python train.py --train_examples=101725 --image_size=16 --layers=12 --head_dim=16 --dropout=0.1 --init="trunc_normal_002" --residual_init="zero_last" --lr=0.019 --orthogonalizer="newton_schulz_5" --epochs=11.2 --lr_schedule="step" --weight_decay=0.02 --adamw_weight_decay_other_params=0
Rows from block 8, named by matrix and row number. Rows with one number belong to one attention dimension. Each number is 128 + 32 x the weight over the matrix's rms, rounded and kept within 0 to 255. All counts start at 0. Numbers have three digits each.
# q: attention query (model.blocks.8.attn.q.weight, 192x192), inputs 0-191
# k: attention key (model.blocks.8.attn.k.weight, 192x192), inputs 0-191
q.63:173091149076077110101173047137136137113044111161101113155134181190090197108175205130149116096141137147141124088120140146083107092023131054157099142111047106120111150055113151212145122099081126136127124105144136163151134106085125115101114150194170129124135064079172164103117102129180133110157130107108081127138120158098093082137129116147155152075112125135117139107169124159107135088142115176127154164145179136119153135183129094156113170169128127175128108193129137121107160144162154054165185102148107108111099162135067194126096147094147075095146127160112131137134038117144174134
k.63:135115073161157145127145147133182110186134197145056123147054150100110119141120088117148127062104144196111171137106116091160107145086077190124107156130142127105169121084142118130111128079143150109159067170153140097165103170116160121116126135120129132109147124199117136115126144084153171087123145124130143118142124086139071180140124105147088107102077115145103103085147123113151101176105146155090133116082154126090111104107191168092182161118132085173144191128103167079072089068144115167132122122110126129151103133143113187146143177045134167202206117093164157159129101153126096123
q.64:161248158121059138147132116102146137150092202105165133133179150178155103140161093127131104217131164133082146077069155088164170137055141146138141139105118169145154130103133145129114144170118141159095143082138106036132122094123232114127118112157145014174153137140101151055111101161142099157144225112097100195112111090161124160165121151122130089157145091104122056034127082139098167131213180103153088091157093154124098113070100124150082125178161091129112089093179118088109117118131080225147101110182113127134122067125133107133123120115114084119127174168075149113079180090094111149
k.64:115097138067143116157157124126118129117102127129060120073145137102124134162120135136155141060099101070110098127132109109154142098097167140146107123139126169051133172126149150122108056151148178093167150118107096228123145152125100155135153132106134128107143097117113121133083140128066179124110140104132127089095160099122168134149146185117137120140104133160112129126082104158136156132148136140083161115120115092142141141138138191083141089086112119137137190148193124160143123133038147104119100107122122134161116178110162141162185110160167114214248119117101105165183139098107065129
q.65:130110154126080134120082144107143087132092086109085112139178147034114138099150135122094107131109081140058143203111113161142140094157125159141148104138147140102158117123151188159136089108154143073152081146110105176136154125090160113078133136097171204130170100124115116127124161145137137124122133141177173154128143147146144103175087120112126142146130124116155095142141165123116091126182146169100164123088155111104092172098101150109152137143148171137148076098127135113150131141100147099168164081109140119179082099088129152120129188124115064143101211114142107069055088200137129097
k.65:122137177173126108094195110147088109077097063042175120177157117119160129148164136142149078112054158153204145126119080169144132118159152055181082124133137156102091097117125094155117110137114128176151157149135155151110141162102135120114132155056140178138173091127047109110141158059213143147138120126109119124147146097159099216153119092093093156160119131177066115079124142098123110147207142116136117103127135119026142102112086058120213201130136159199131139097151111159153153130098180128111163131087115123194107129103147116119156146184104103134091138123147159108075122111132048104
q.66:144142093107094131129130090159121146137169107088150138149159140126183140164145142163099146146150194164119124222160068159141103092200141141115101114140186111150173155102130089129160130091107154178146144136139120084121125109117164145134110127170071071108122059129155117155144122116184135061113120087111085145201172132139136196171143096108138132172125124132155119216120104117135102067138038103119077145112141119109178101112125057103123125138147126117090163146112118128169138112122156125119135118124100068128134102135185110098087077098119115120053127129129157127183120125075087098
k.66:110118082109110096144145101128162165179171127126169122138109111087152136084124137109121132164101180178053139071145143113101146113145106133127087127126194117105157138134186118093143149170058121085153129119104103164069144163160193110165118133091096106094176116129164148134153115098147133155165168145139095139050181161132132184137122103067111150128171123129149082186140115115108109100127152141171116118143148107116156096143066100116154077146094143133173148155147117157168155090174150137147049143173072113102088074162154095100109154127074104165136131196123134162068174125077092091
q.67:130153212126183078110150163180138115131046138171161140183092124112150192110098112119120163105158156150161130156128121147190151074131140084120082126169171099107089140168164115172139122139105153121106214169122168104067107098161071111151148095095115142127142133140091151077093149127084173089118101152118111181091143096152126184146100144140116102086104138138121061096141046176107116191172120031118138154112118160172089105102039171134129170129062154110124144155109144109114126096157096150117147123148064134158163144086100134122143098109185160144093095125059129132131166200163112113
k.67:124096115150191143135130119141118124131154180141142095127160159155147134103118086140132146094128167146189115164115161130171115087132122101154124156139079125171154123173149101082113126103136116038124120124129149138116135147109113109107128128131089139121040162131108153105086150045048093126146032181132144100103098074082094143132146159155098126110098144106087123138135118130175119175082132112128140135105110175146128105150207248160112110016137099113184132129182199157132130116199110088123113071137141132107189175160152145141162088141098217105124109201092092107149171117141127162
q.68:118121081165088147106106151131134118126169149135192113143158128090147126152120094141114130138174165190110124175123112191186100182114139127149127153139110078202110079125153127068165167138180072171148174131090070063119100136196210128126145164077138166151112137075128143139159137177125107101183206119092084137076122083036147087107163135069073160131170131070166104124113153091174056135089158132152082119183173125079154132078184229126115089122110120080130138144109148117110125128114114124135159120130176072154129116170162084042103062117080122125072162124193159058141104115083170159
k.68:119239118122154085152151155181156149158091107158109153126173167162194167180118065111124138067131102109227079112123023138145057089131094099097105138141142148173071142132062171104113092170117131151139177102076140114147161111121102148072106082091094136143171132077094160134171143139059097091083217097068128159191122152076122125124083125187203158112108114127128142151128079141137102123167137071181128123054095143203133150216091150145144088196133027147089135126168078149089102117162072160129190180084144148154127136136070137138140094147152094023113165162035142081102142162190162106
q.69:130113091168149099118075161155145067122075156122117136101131103091154125174125176153091139103137118086122154163169071050178114174128163112151148170135078050193103116133140148144133177114113130211139132146170136170176139108074082118134166137170145089158100156135091167129113113136105165145081145078103141170128133088112110112124153071097110168099134176139143128096116082151113174072119130112144098110058138124143094100157101141143070087192100124163165124143120114158140076166138129110140141161102141132174091142102063120125102127153151075122190124124120136176145122121165129092
k.69:133053157215143102124123054140157144147225177137174135121139084130124107080138132131186146147141145136162118218163134116138103157095105212146068097123118094078135125116122078144107123205123137053138094091137105134093100112142115119173124146138153169091110139131084114131098125073160118139149084110186111179106104101112121206149130106202117127153179121137120074129149153108123150116146109167126110141169138073074130112088127108120159078074195151117142116178102164095206106086129163121149089146140122104147103155158171130100084141005072142153149129117181076111086135189100171071
q.70:064171097144093149122172106133150169076069069127110142043190177076136113103099134147107174079084085100030135063069121109146095135154152170177114131106105085232139175188084128144128127141115078090145127143069079169144119142132069157057109076218151134115151140121120104202165085103126128087057111160098147171147119206132183101120071109160148134140154136157188148132021171160154105110125101192096155073159161123126129195141042166111119145166100145112122132061171120181131133163091109091167174105161096128166107110145076064165146135165056234188202089124181109181184184085134048161
k.70:057215057113145177137105122182130137205077128129117075093193169198246184110109136064123134112114050096176135171137129119214111143166133163099144123117188172173048152182046192158124141135110211120154242114108136110115103123084145100124080062085120158098187082082092113152168109180155135047142102093085127147167100110099146059149113123167145156102097174151115083167113091149162100124136105129137167169059180162131149112102150065060110161082099049121104080136153151090208181144141140180101079052159112115153153134098078170222127074153147176115046077161087155115157064121184112140
q.71:131105084091115174163078117124149111101168097173102101106081093037126111204122092147121111162107151092109154175142064096157184135077133167134079093127140141157178132162164106097188080088131125163090019104099154115113144106157170134168133137192096215110155069150118129135140198159177143172180062092160073129212092164074124140122135147189110146160118132150105145110138104149122091134147215196125078089124069125069089129147098135148157111155078173122135138118166132168200132164087100170114176178106125143065132127107135151042098123127088126163108058163153094100190169162053114118
k.71:131120138207147111139124076165150160124039122197120153111096084084146100120112106137078111079159140125104096132162095076160085120050142053097164145114108109162147172123097143103086099151140142169122129131088159163159114108080166115116172160139201201134106038130120174108157152101097170128165171098110123116132159074124156161137225127153108109079100145118116161133188113172139137123071174135148094107103099103181149165167122170180123113110156104101117152108225128187143114129137092121152178154100104111124075136110150160127135148125121111100147144093151077123154098121106118107
q.72:110075211082099135090143130168161156148027122159164132175142067172080194120184090095223143139143116134034135144210146068144154081175117058104133114147141083113131137130231096152141168105158136050162135135140157136128150128164069131117167151172146000126192161188095109105106154157073148062105080112157104142120104148058150098145162138170125249109064144103183174188171147072116206105147079108100085090163068114130143111137175158118106165059050093154148161151090105074157173158065168073111107081120133104153127059154154139127152202070177110127125083105168110211122148161092057156
k.72:088228148127112147183102126112172103166132122143109103102156186119170175154045108142058132125085081127184134153087083183213072131119090091130120136149136159122089110120078145100155069121107112173105175133109112142168086140084179096126182087128112166153190104115182145127139076133106125160105191100145080161111135060195165151125164169120112117089139178159107139170199096127157127121121093125164127077090129111150161143090111121109121136112041132092079121082209080158092116114185113196103134119098125131106087159097105109158119128148061174116118114125138130117145150148144153109
q.73:126099085089161120116170083101119144143213133067161150095109056113210104178079157139115145173197152194141092095096131150145128138152142132159159137108206184096128099091126152131076145139141090137060111032153132141139147126129128122128128137071154164105094133175159106091130101162122149210142175083166182090137181059183148135144063112130153077193154103144074126146025112150159145107120131171140079137127090158124123132129186109187125092140112127101152125073168101175114103115170084145094103098159153104122135126111168095107092084162110129087110162092124191099148173122101071170
k.73:142162135125140116104159133168133155075141142123080154143149166065153158115118108127110142126114178100084126163158098147152123156098136182143116119128081108083065110141163118114092100120084105109103124144097139177169112116123145140121167116144162133148152131148046139129112062146068108098094165100119129141100115106132112097142112143141121126139152115100126142094123146114144139134177178150165170089112121086138139115172113075130187132110167096137094200153163102099103112119153127150117147086103116114089176139165198131092088161132114185113184135117120187152067134130130094174
q.74:152174113104093110136164099093124150092179142106094144164166135088084098101096121119120129172114124140134150057095212172139065096138012127160096139085114144209128118100122168115136149147108115121096097091112058117078086127209166103142150111089114123119052127123172115159175128073137028094135109132127128122065195132129089077117127170112178045113152090148104088142146160119165131135112118188129135125152146165107114157174107058164176147146137114087107126099186155167058134132117167081146130109133128144045121162164202087177174092174066184129155154185120175057189152194183180143
k.74:099144136202152113062112088136138125158126107076114146117086127186134109109151190132103118100103148140182093124127088182123126157091136142114159120140133098139151101159131100129126168091084067157135132102124080112127105085115184129067146122080095127147147170127085073083174109132159123147142103160150181139130192150133114111108111093140121040085153094088141197133170108144151149142168180123159149152137128101151114176160083074159128069177165170155129101161108132106132105102130147096174131090106150179130162166133138102125140187148132172135121118124032131150086157071142117121
q.75:078187128099095087101171112111137163132176102135106110109119124182217171137118078122053114110170099146122087130124120162165150102121083069146080143165151168109128181104199152053133119145132156214140130122147175133164180127127180122121111128125128099134120129146119067120118102138160167133117175097114130113148102080122141169146124158075110155146149118142149192209082146122121111087092125102137169140200166067118128109095069192146122086131056178112145077059150090111184118136089108116110181136138178139087173160089145156000122121197099125194169104126097155118120126138036119067
k.75:066127103119141119094136148128085071165118120090103173132087145161150097102162119071139148131156088148090148144116136163141062182143146126150194131115095115186160122093143160123155169117105142169095120096140158124125195050197060124126167109118170021122080156097103102142129120116118113147108081115126115140145170163144145142080112093088140095150123105147136124148099100104122083128065123141129167133112146139117128137150181111162090121129078140162079117132137100045099116144132118072142143101156156181113130129153121105179116179134161147135135166144188157138167090145227124112
q.76:140156120143112119035138089108146137097158151166150123180105091119127139090143171140110132129153109113118105210134168092141072172081068151109135103125108082045204160113178123153103138158140114094155082144210149160068110150141124136084124134074149187110168162156161142136150130138155153205183099127158090100128151106087119156175138116125143161162118109106142104136155143110098128138165130099109032141145147166102130143047101117138119121115083226097106051169181107180148131140112127173157141151160147094188116152103135119069098102110146058120068147155090132135095109177092152059
k.76:173098107144127096068176138126081180063174110103156123113123174114134106149095076146164109154127137135182145139120095120105167074092105130131149137130140131134128203098095109103164073146144089167115072132147121115127151135087114155132126130112161150120108185122114138117130115162135143151118155068091145085159021093191111145153144106113184090177125141131139152115176196114137151088119137136167072142081117097151159149134146125149117103177158105079143127139156128160125120134177117167116133133161075174156107070122099137131139090148134131156085110144089130186153161143128043151
q.77:157168123094084177092111136114138160109163118152093129107112132178137127131088130153137139157033121170100145171065116121144091094113170114145140101111089160167142150131119059136127129243170108127116128141152069134140104171136133113153126094122157128097140099155158103140128154142166155121122112153167144162185128140112131120131068149126119162175094117103141149126128094065118055181059097099100166130161144062074138108079130142138077101115106102108170064137127177141106072126142174188103153173146124079144160097146126113147145093173139155102134079115057103143109122149157111139
k.77:091093119157170117105113117155105136134100065074142147125141181151155117089094162122112107103173182173132149141121089128093121085130170123097138151139171132174121123105087078134140097131105159114115137188139120141103115168117103159149111160139119096137158115126092149134119106140119107136088089107105144142147098108133098135088115152066134156084100153154138088049123119121136165107165101132156112067122196124076152129214149146093191117082105147146175163181097127168101120093132141099097127094155189168150126112099086165081127091112203170186112153172098181204157177064153124130
q.78:099121138101097136084135137090121150146123139129119103068180128153131078160123142101111168151118148100134120155142122119131126136151173160122122111175179128120146139110140168105121156109158165082117131151132039126121131145136187122127123123105120043135108079143101116105124133156072112044163112107185150214169129127103140163098178178099120128186157140137106155100048138126123111109088161122107087119110140180136115128090139154100093100139107121155111105153130111133171094143096137167116137072138155139193121185182125097157123127101142186139127118106155105147107164105083117108
k.78:103100087150121101157099185149162122081136129106118156131162157149183128123100156100045113115151092127183144129119126107181186064132138133146088170124155118125111121089115135117111115109113119212094157134090146098143121097137088101124135112183129214136130093138127101131133092132122066130059146196101127203098116143120134117109150126126111148118119140122117114180162130118133104087120094124178179130079097198102185107133117118120073115032048102103074104109122165136186135130175142139166235119099130135126107181102120150095124159169165093029132139138046164192126117082197155125
q.79:140091136122139150152172115044152116089168078142173190098077103161091132079119155109168097118210137030062143136096182132132100164180136127144133145117082160109118128098186099062083154162171150094116160149046118121148106089172084141156168149179172067085115191156118121126116105155138174068107121117137100056126077107149126213110135133116160115147131142090133135106090114153143165121103169154163125137135121116136054133119127096140109108158125124083197093136115207129103145111195108167089151121147084140130152076114117082124104144105171123143135066095192119126150137149139140160
k.79:178104120155164168117161098131107115170133134090133165192117180121137090134094100176097136064106168152184132132148117106121123099132084130092108090123156113133112125085092128102106095071127082165122131147116175114190152153184127119077136108135103151159125128122123180123141100207146147133172152120141172083208086115141060130128108165081129122134142087106077155139101089088116145110130148167157064125120097136142146138087134079181152173180175117127110110129084137148158175147138133124188114138124138115132107099101093107093090085165103135074156127074092137180077102106172167141
q.80:108085136121171083171168138138113118137106156203080150129114128088112130089128125154133094204145114110125146133150135130174131128098153150134167107120217138131124153100109117082082101131106111123124093144155075123168133133133095150141147119098136143141086081101060132142120116112092125148105191119106123130136121090136133159116136170156115130130113132153122146081152146155118154103115145102090178108176147142117135136140114145088151144169131113142072136144136118102112117110135099180094123117129155133132159110118111151222115121136112150166131097107113093166163146116118056129
k.80:135131067155110112135096109200123146080151107213068137108109068139148103151118137144148156153177137165111125174138094147145117149100096143120125174110103110124124076112126101155128096098127125165133127132157099143120089117135113143150083145066153130132154127138087144176143137166099193138109170100109129182059152129071076134132142168133104169173099121113120129147174099114140152131122113155135131133129158133120167127114136139129114137124122162101101125076103180104109140135148103126141169105151134122168091099180146159093105108064092129085128064140120161114151163158163160102
q.81:141155168150152114131134107124158147173124126126117124126085138085114147103113156155146125062115119181131117154123163092150120119141105122124157123140088101188091121158113120146141141091130100167090067143140137153136134131162089137138155141129106144128135121160137140152137123162139124078110172073161170078095157083068101163108156092145127140129130121124146143153167130113112105079097103121125143093137113150093114116206161105118146181133100164107063122187186142139130125133082176198172165097105080086124093152146111120108108111114091183158036085131151122156180101094174089108
k.81:081095142169073134121068099162121132135137071138179132095168113143144138132158137113085140118152177153132162120129148206078095066138094118139092144114183147183122143123120131125125085151151107150206124092084128159206088130121086112141098124169194162126049095155031106133103086137113185198156120117101130200156151090166137112153131117144133137156136123105098107094134108165138155136160131111102120132157123071092117157135087175114192105119076136137123157116128078127108168089118145166107139084156073108129147105131069172127139154171141033121195091136120090171092155136124105156
q.82:128151108059153108125074121115141054133073130052097087143137123137107102142211141130126060129168106162155113061142125120130133152099175123096133130132180111160115143070162170130173078175158132098121141127146151117138204129106117149173122102166208212146129165087065150148090134110103160110143096131108169152096120114131116102129098126141130158115154108138128155048156170152102132135101117071099115098166122115121130100113140142137100115155151167163125123083129155107104149164111116128102184161090116146108162132136128113192136137104119069119136037136129160157131196160150060122
k.82:137135130163102174134118169117150128076222115148125129113143167151090112125142154111133137126087059136103105199095173063135087181112115133150173098147114095182138134124126115190122144086180127178065184142129119095181161129160131148149128103153124098174141107151137147147093139091125168129104141121112149149115117097118144142119062100128123126157144151152056097062122106155116103103108145082104155095125136109112148142153120084128177112085131097118128176197104134113096147119164119076144094091135168113147117133152143091138175139149098107136115116161127109076103096109102179108
q.83:141119099197145127092255166112150155133206111139115104132134127147142150108071175156122143097100101111121116168150055112131108141125127130119203140119179095098142114169138117123116117091131093121136147109101108119062232146182072115144133110122118147161099095125121165186194097065113080143137110114144153091144145175058179100121139076120086128184092127104114135131104152121140135075080138156143071126120122150101121156204097049123115162082174130141134181125125089113084121151076108119141131148139133104112138126135138122143124110133072156173154104138122174156170175137152143132
k.83:095104150142125093152109129138105133134076118132121118130179132097129140189143147125193144119132161145111130120135143101077141140152174138119111130151119101150144119118079112116113135112127126162150120114146128106132136112097170153150115143190124135103116132134063157086121111126156137114072158113146110112145102122133131157094079080144127118109096144149159185081153123111145167131155084114147100130098124162119133147128178176142134119166120128125106094112137112172155125126159081122084176109133167121092114124134145117133154140105146097135095122115100098112106102089077140166
q.84:146114124167179148161117143139112085103120139133159135153154159109145108096113116135108159120100136161178141158107143180140164082064069109090110145157133070111142109116145117081141168142120148127083104108158148132107108127174160157094120111091136138140108089063153142147110145124121110092100168159087116166174120143120143159153061122123114123130143135117121090141108112127118147098098134086152171139112139100128162135145077098149137117193170125117113117114099085082178104129114106095136115133112151120134150173138156126094114102103183140141146139128092103114132100179157155124
k.84:116082131123128104101123157110150142202155168167136139134100089065123126168091146138092133110125171133091123225129166109143056191101111138099128129117112161155118100112120193107126190084105161171105156111141101228108109172121030101125180110139146132139131127145156111140089101105083157195108135127164098145167098151132174162113131079148092166127101135101094092146154129148134120174115148206153119139033120180119103078164116069194168161135038141155103133125184186110129110082102113105144120185099119161132140087121144118068141071060078162091117115126116120063128192173113156110
q.85:102143153133148027168152127144127119082123150134127124131146068164082165112146099121128123197113109155146142139121199141095151169133125167181086104114114134133096108175148125204145124151132116149130108160117108141136131148137091119083128123145101175105198142100087176142118142145069106079108114132149123096142103098100127160131142113110124116115125135129106130184135171099129132069106113108091172130129130157122207098140140146141131089129097121099090116045167119121165105172144106119134102114129143094066156124181162134157149168099148151148148112150113087080139127066090140126
k.85:154073120099177112114106132099153139139136118142193138182111170147133130138113095162124131125108154226076129076137113078061075159192158102096144129094165071133135098147158168109121114061119087122120145126111093184101096122122106093141128111059174102126200157126167103206106103157117084143090200164126118139089120132128104181089175109136128129138097126117096196130147097143147089169202118152130168083069137092097098169140105159113099111122119194143100179196119158163157119127141179125136081125094128092086127139059152162092113102109152078059142104114117187108116133126160178081
q.86:161100118122154183164167093137118108067171110110120132190105105161140106102219138129136106148132122152127162185096104110152113146109092139105164113112156129057122135104112091117141122149126086127120136128141098168079130120083068129176149137113092122134127129194118176111097115152123104180150103160168158126118127145140089165119219132109113145118140120121104133143194080153126197159118131145141197125091133155112053155124128160148107129112124065160174093129127153091193127135088108069127089092142133151106152122133152144123134143127173083130090138119114099124127066132084167124
k.86:144139151143150088150097129158136053136048115149150109150129105115129103162146126143133155117097131152105145164126197187130145131135118096130124107095141163176129117177127113135122107203084174107111077106132208139131140104096136129133140105136129245086102160156125091108168120148043129081059147131129132100124152153126106097101144093114132116140104125103136185174140118129160096148156161092121161118113075154124148113141161070114103157200119071141112217060143126166107146098138085098167144142132069046115106096180097175160078131179118131106127126095123128094109121081134103151
q.87:157125136115174085121156107092145119107129129183117158162167104182101106155115174130120133192139144130141095109103099137133127118102115124172143124120102132078114156136138126144116164144122132109060121150152154143136088117111148123168150145123145170119208142134112134126130137127107127134133103092119116122138115104134097144119126129161137090134109120133121100159145070135126127150175102131145110153102141174142103116120168124109112098125097094172132100110087173100175116126136110077146130142086104124127089130137170140152134142120190092101090122142106111131142090116104159179
k.87:168115183185139110143111114106112116144095106106194162163084101111139183139079139095109120139127162108093121135141068124113091068126098108122101148134142125118132141113175155113154128085114163133089054171131126125184082136081175160110176171205154174148083117111128131177106122099091122177107156138128116121109133071092121151133135122180156101133128164103150153135157172151098175130129114144112074112093141122142172121160142227085152104125087174136161170156090134171142142107157097115122086127144080138115114097147118142106127134083080165117109139097116187034134188211109095098
q.88:133151111093103162122137158120126119169058138088127129147104085103126149105135120112092146167105112113064156118126128174148157150167122108165115148115200111106139148078085141040140154108149131152201116113108081147089112103110107132110168123164124095118081171129126083146116149159141113067141102116113101161160095113134163187105125138113107115110121152129106139198158167082128191102135090152101125119147127103116114145120159092085159118129110135124103152139163155142115155141147128149127148120114107189107144078102174158127157151159136135107119140079114136150153094195129130129
k.88:161138152126163199152101119177130070111135190076142112150123147147169116133137144120100154141138146111192140097151137161153103139133132128140157107108144111111140079108112100155094128106153147158081148103121142127138162133145168155110147136142101146128113074073165163087136144118132148081112076179134113098166105099089146093128099082116116129139091135150131164147071138126098083132162106091108122097188095171144120138143132092079162150067131155108133096115110101150112113133117156080136120106141111109155108156135197090146139119119154142124124156152116162150124142137097117137
q.89:171123194125085141145089160122173134136149108113123113083094056131118110137148111137137167110174180122155101096144206167060149092152137145153133121109141106106130127126177089137094162107145133151140121091137125083103119118158165157133118121117148111133180111137149110131147117194178091132142119166114083088109146150142145091123148141089122116116122112117146115164109139114114084154121114123155029119144110126165097115169114132184116104132111121048153098106118113096174115142141137116143061114160115110125127137142121110091129194111180137156145160127119131146097128103108145203
k.89:170142129135101116133168166132109153098133156161152145145107126130111103135135124155098124180112127133115144187084083140112177127126097110102177148104124121090147116155109113152141149156136145156175166164117134117136107130115142119160115119125106119149151138172113160200115147139162098148095155071077144087110122149046141084117093175141134095179081149174108155040121109155140143084150147161131130080129120142128124194172140124113132101148134110147127125126085109090121140116131139093147124148140110075124084101125118117185146142117102116093128106087116106058163100153123167162
q.90:139141139096173110119137125120150180122141100127118155109088102163065140170182132113116115131134138103053157119139122086114136175122168149126157125126130107113155069108128172142101143104131110110115122156176184127123204160122131118194123100081083083154173174138136131123124115120132099061141166078138147116139153152147115125140083079089123137075094141130160139112130147106097130124120120141135106120154125159185169124152134108099102098080105175159161115128095173160154103121161101156119138156103134150187129113155081150125137105146074143145089091120143141077134168100143130118
k.90:132090083129109112142180192116184149146128142111162174102117124177089146139113138135107140125069113123126136175156099136126134158137132121118131169121168109161116164145124119146131172134103105184128128116123111099136111127169085152090163086120104147120159081121112143150160097131100147143110117097135105126094125110129115067159122168127113127076104104136157113115134142107126142144133121152133090083174110052113110131137106150201125131125118173103158141103205118119161089102095142083162146154105127104152135068132187165110132099113107152118119098099128156127121112105101207122
q.91:086094159103143162141122106153104077116131101128159142148108059161143136112166098082134149133138067154135166082090102109156101155131091105111113141123051185138149123110124090151133103127141129124161144119138196143179128093079061113116149155138137189124136183121097133124065134149118182181086097108134098177100087096163126161143055155148151138122100162127095136110138138150106148197165187142137179122126163113111139110156121134067181187116150171160136130146115130091109161104132095140108143088123128160146117127103117144110184197173177095175087102103161081158106122061083134112
k.91:146096081148122100187145225081066105161157139112122082177154136113119138115208164127120122087079140141112124115076100124078102129017130117153111119155086131180109122116131201195146130166139110112161161126154145149098141064157077124155157171066154159121046173108162123101115127147161155065101089125132153168143083104139143122086104104099141053132086124088113147067141169135115115112136068157140103173177150097136110145141175098138120155168129123130126093116136164128125151162138072143145144167106130147128111171190117112146148135081101180138148088122149127134140106177118157153
q.92:140150129090103154126084098247114139140143094108112105097149178136095133110183124125143134117106117047219137092149119084196116181058137097100101113141157122173119138074116194177122131113122100169172112149096190062100149169109081099051098129105122158122063084117154178089092115123114063171182152156163136105204165071184097096114098068110168202147125145091115152000156164174140186118187122173096139174086109138038136082140128160114188119148139111114111113134174114160112124136137169140121128171151122142124115161103161206131122111131183090149074025109030165168136147157087134163
k.92:056150139093143083136194195118162136123139135099121122162099171104135097109071134138135131075135147141107127137132120100155152071162134093081150160111125138139112107103129121108117097138113153133144126085149113227143108127110118131122136097108164117116110139141097089153132076163092135106128121069132103126141119175128152071155104152115129113140152141140152173131138137168121160145167091090104141110175054146128114142154137092137087118167143170081161120122095125162154137141158058153170128142170098120152121107160115132144132133170141108080125085165157167140061078205099117093
q.93:057140160108159103101146198137117163174148089161114109144134160187126109093077166110125110166149130145171127154133101188142108144070112113188166165115118125135116141131137152041117127115137132136161139160152153127027119234152179114141130150096158106135138076163094142116172172154104111133190128173133171116183139098123099124133151157102124148169137146110125157085146095163120144135109127148132096117143173121133160074053110103158131122063124176121075126156144106084098138103104106096144128094169070130121057137137199109089135064111172128143089109044139040123140115105092138196
k.93:084173083108054103133162161066127119108122138133135106180181164151144085163139099120133122150133154141098146108116110212135157130173175112153106095133115110111130177138171128152126139103162137089112113152108132098113067062136107121133112158064101119119133073179097133121130146164190164100152098147140107150072091157126076113111190122111168103108141126088115159121109142109123199147195136116090159111176119142091116105131134117129095127173115130124113171106145163195121128177167143096127149104082111173108147113121191125123122127142068129112123173128115172104090080124077130084
q.94:117187119082141130108135173084157118104070084118140166121108160076121109125107129100069107112186148173166106165031126207128126185104076108149122107141115142072100173133071116108171175186144123130068089163141134124151163092062148145184177121097107131090197118104118123146114156095106031132155159113147091103113091141135149071142115142131151165122173126101121072169090172106125133114182132121128147169198108180109106118123156182076169125132102089103134131110151176083077141160188191104113130126104142141135150100143143156152132183140110173173112104129116176121138147071118103130
k.94:155158122166123062151176141139094145117107122098139168164218129175120084160135195169094119145091120101170166102113126104095152149095191102167151130104166121111165119104183187061132129159118075100182141118133137205146136116169148127111111146119120133085082157151076123191176091152078120103118077190134106126073145148140184077187091069069105101145105100099103132157175165078136127103100158156142159137094068109104164117169130205124052107096150127133119107162124079182132101132095107131150124158136106101089124092159125104126144121118169127151041128123158160061132156056117119162
q.95:104141178140142154075181203115134100121145124095159118104171146110174124149105116124095135105109159164111107147112027169151171098189138199089105126148112171168084115135076129126143141108123132101090166158056069216095126116130138082190154121094155155140103067090136137156099127104072110113109055141184123115119135089142163147084153139123116119139193119124149135068164087178150150102110087145093089144173090114123093166099147170124063117115131155170202152174160147118138152121154115102156047138132134142121143117136149092132143131134170109121140085085153107076135136100096144162
k.95:119118171081140097087128186044113115120156093153141131155170125111132118104132108122107140142184120172101127095098063111101083167064126114162123149116174133179080125141142073147141071184094155169109118111118101136064125140155108121147175075139130096137173139134052148125089140137100116146109130147160150150130131131111085102115128070147074129176164153101152171126136161158094140138143151183093156109168155141175183138140111109095113097106086130090150177074148098073113072129128146113139194157067151113116091152187107168164111205099088156107144132108135145089142194158154165084
q.96:128071170185150103170107113166107142120118111087127138111064201108147125132162140131142128098106124100140137155112125153137098116118152143130069121113102115111117123115111132153107084122121123133142217086181179149185075129075118115129106158100164140128086145130158121127137122133074050120075123167152091129115149130138143173096130083145164086116120102140103184169125186102096190142095084143109128155152080111104143128086117128138070084174152144164090152161125097181050114157114164120139047128093135169106117140166207093169145124121148136138124097138153079179175134156116111127
k.96:150136164151142123073141121145097099123123139076100138123120109107143155149117161124154135133135101051081113108129117138183139167155150098100138157130139176099096116110156165099176130088146121135119149158126192154110144140149147118101174125123072158156088185127196149102111117139087152047097096153151150128118085123125100122124175126155121082130150127093174106192134126097115119123138098116134118082120075140110105101146102158137115158157155114143136077144130160135164132110103103129138141148117140127095145160116148117076096120147089103131204140113081163146155104115087152177
q.97:154134150150127150110096108096146121153199165117197137085125091148144089129131149145083157136104096163075093119155210124154182179156111108186129138128148076215135117186132149139128086091122161155114150103096149029144080125111138116044154113098137130153153166152179116154163170173225161128139142154145052065060156137103127073129164143136152122123149141132124095102121150139148047150160120080182051111114144146177126104109086152145101128094076082162125138137089097172121117140123135138173110128123098146135119149129089083080153150112135142115098152040149123121092082107120198169
k.97:134107110124125136092184166103109103146094148158174138165161184075074142164101075117108135124126145096182169157110107102120177193168097144104136144148210122111114063097128103143129210174150139146112092132150125154115137078148161120144128154103119131132233138132115152169122140142087191120133143087117096113124164144128101161120144103078081104161124150121133054124084120109133111076122135124127080124127060135110141140092114103126103126139140126137117104146105127141089152120148112111136101148107167093121108191074173083136123101182204182133072122147106168143132095134076112147
q.98:150156194113110149203078150121087127119099110171175130139066113070126098145157064139135123154123070134113130185102077207121159131090112095158130120146120189158123120090132116134137158157151146151059136169125122080078150133118164129107098169144143117105244082174110106163047118135124145054130076121138149124148121153118097112158100185163122079133158113172119154126043153141138104147105100105120161145069127092089172120075135102095129153067115076133088156173158186115155134092164138113108146108152106127119161130106192127126125151105155130117128113159126172150123093122066178196
k.98:117119083159136119164167148097124115110147123134110123104155140134117142112141139087119137164077123126116180099072123114132146184154113159143108120114159108110184114129126132097106090133158089190080057149102141069083154160098104112156124137083156175153106159151124144132141146150087168116133172104132151212143164127132123172116124013133120095171141131080146084105067114117139139111170111176122065077141160150086165168156130115112194124163076163117150202123117156134106167108145066121145136065108138131135129112190114128162133139123167141101086142166088094097127147110213084134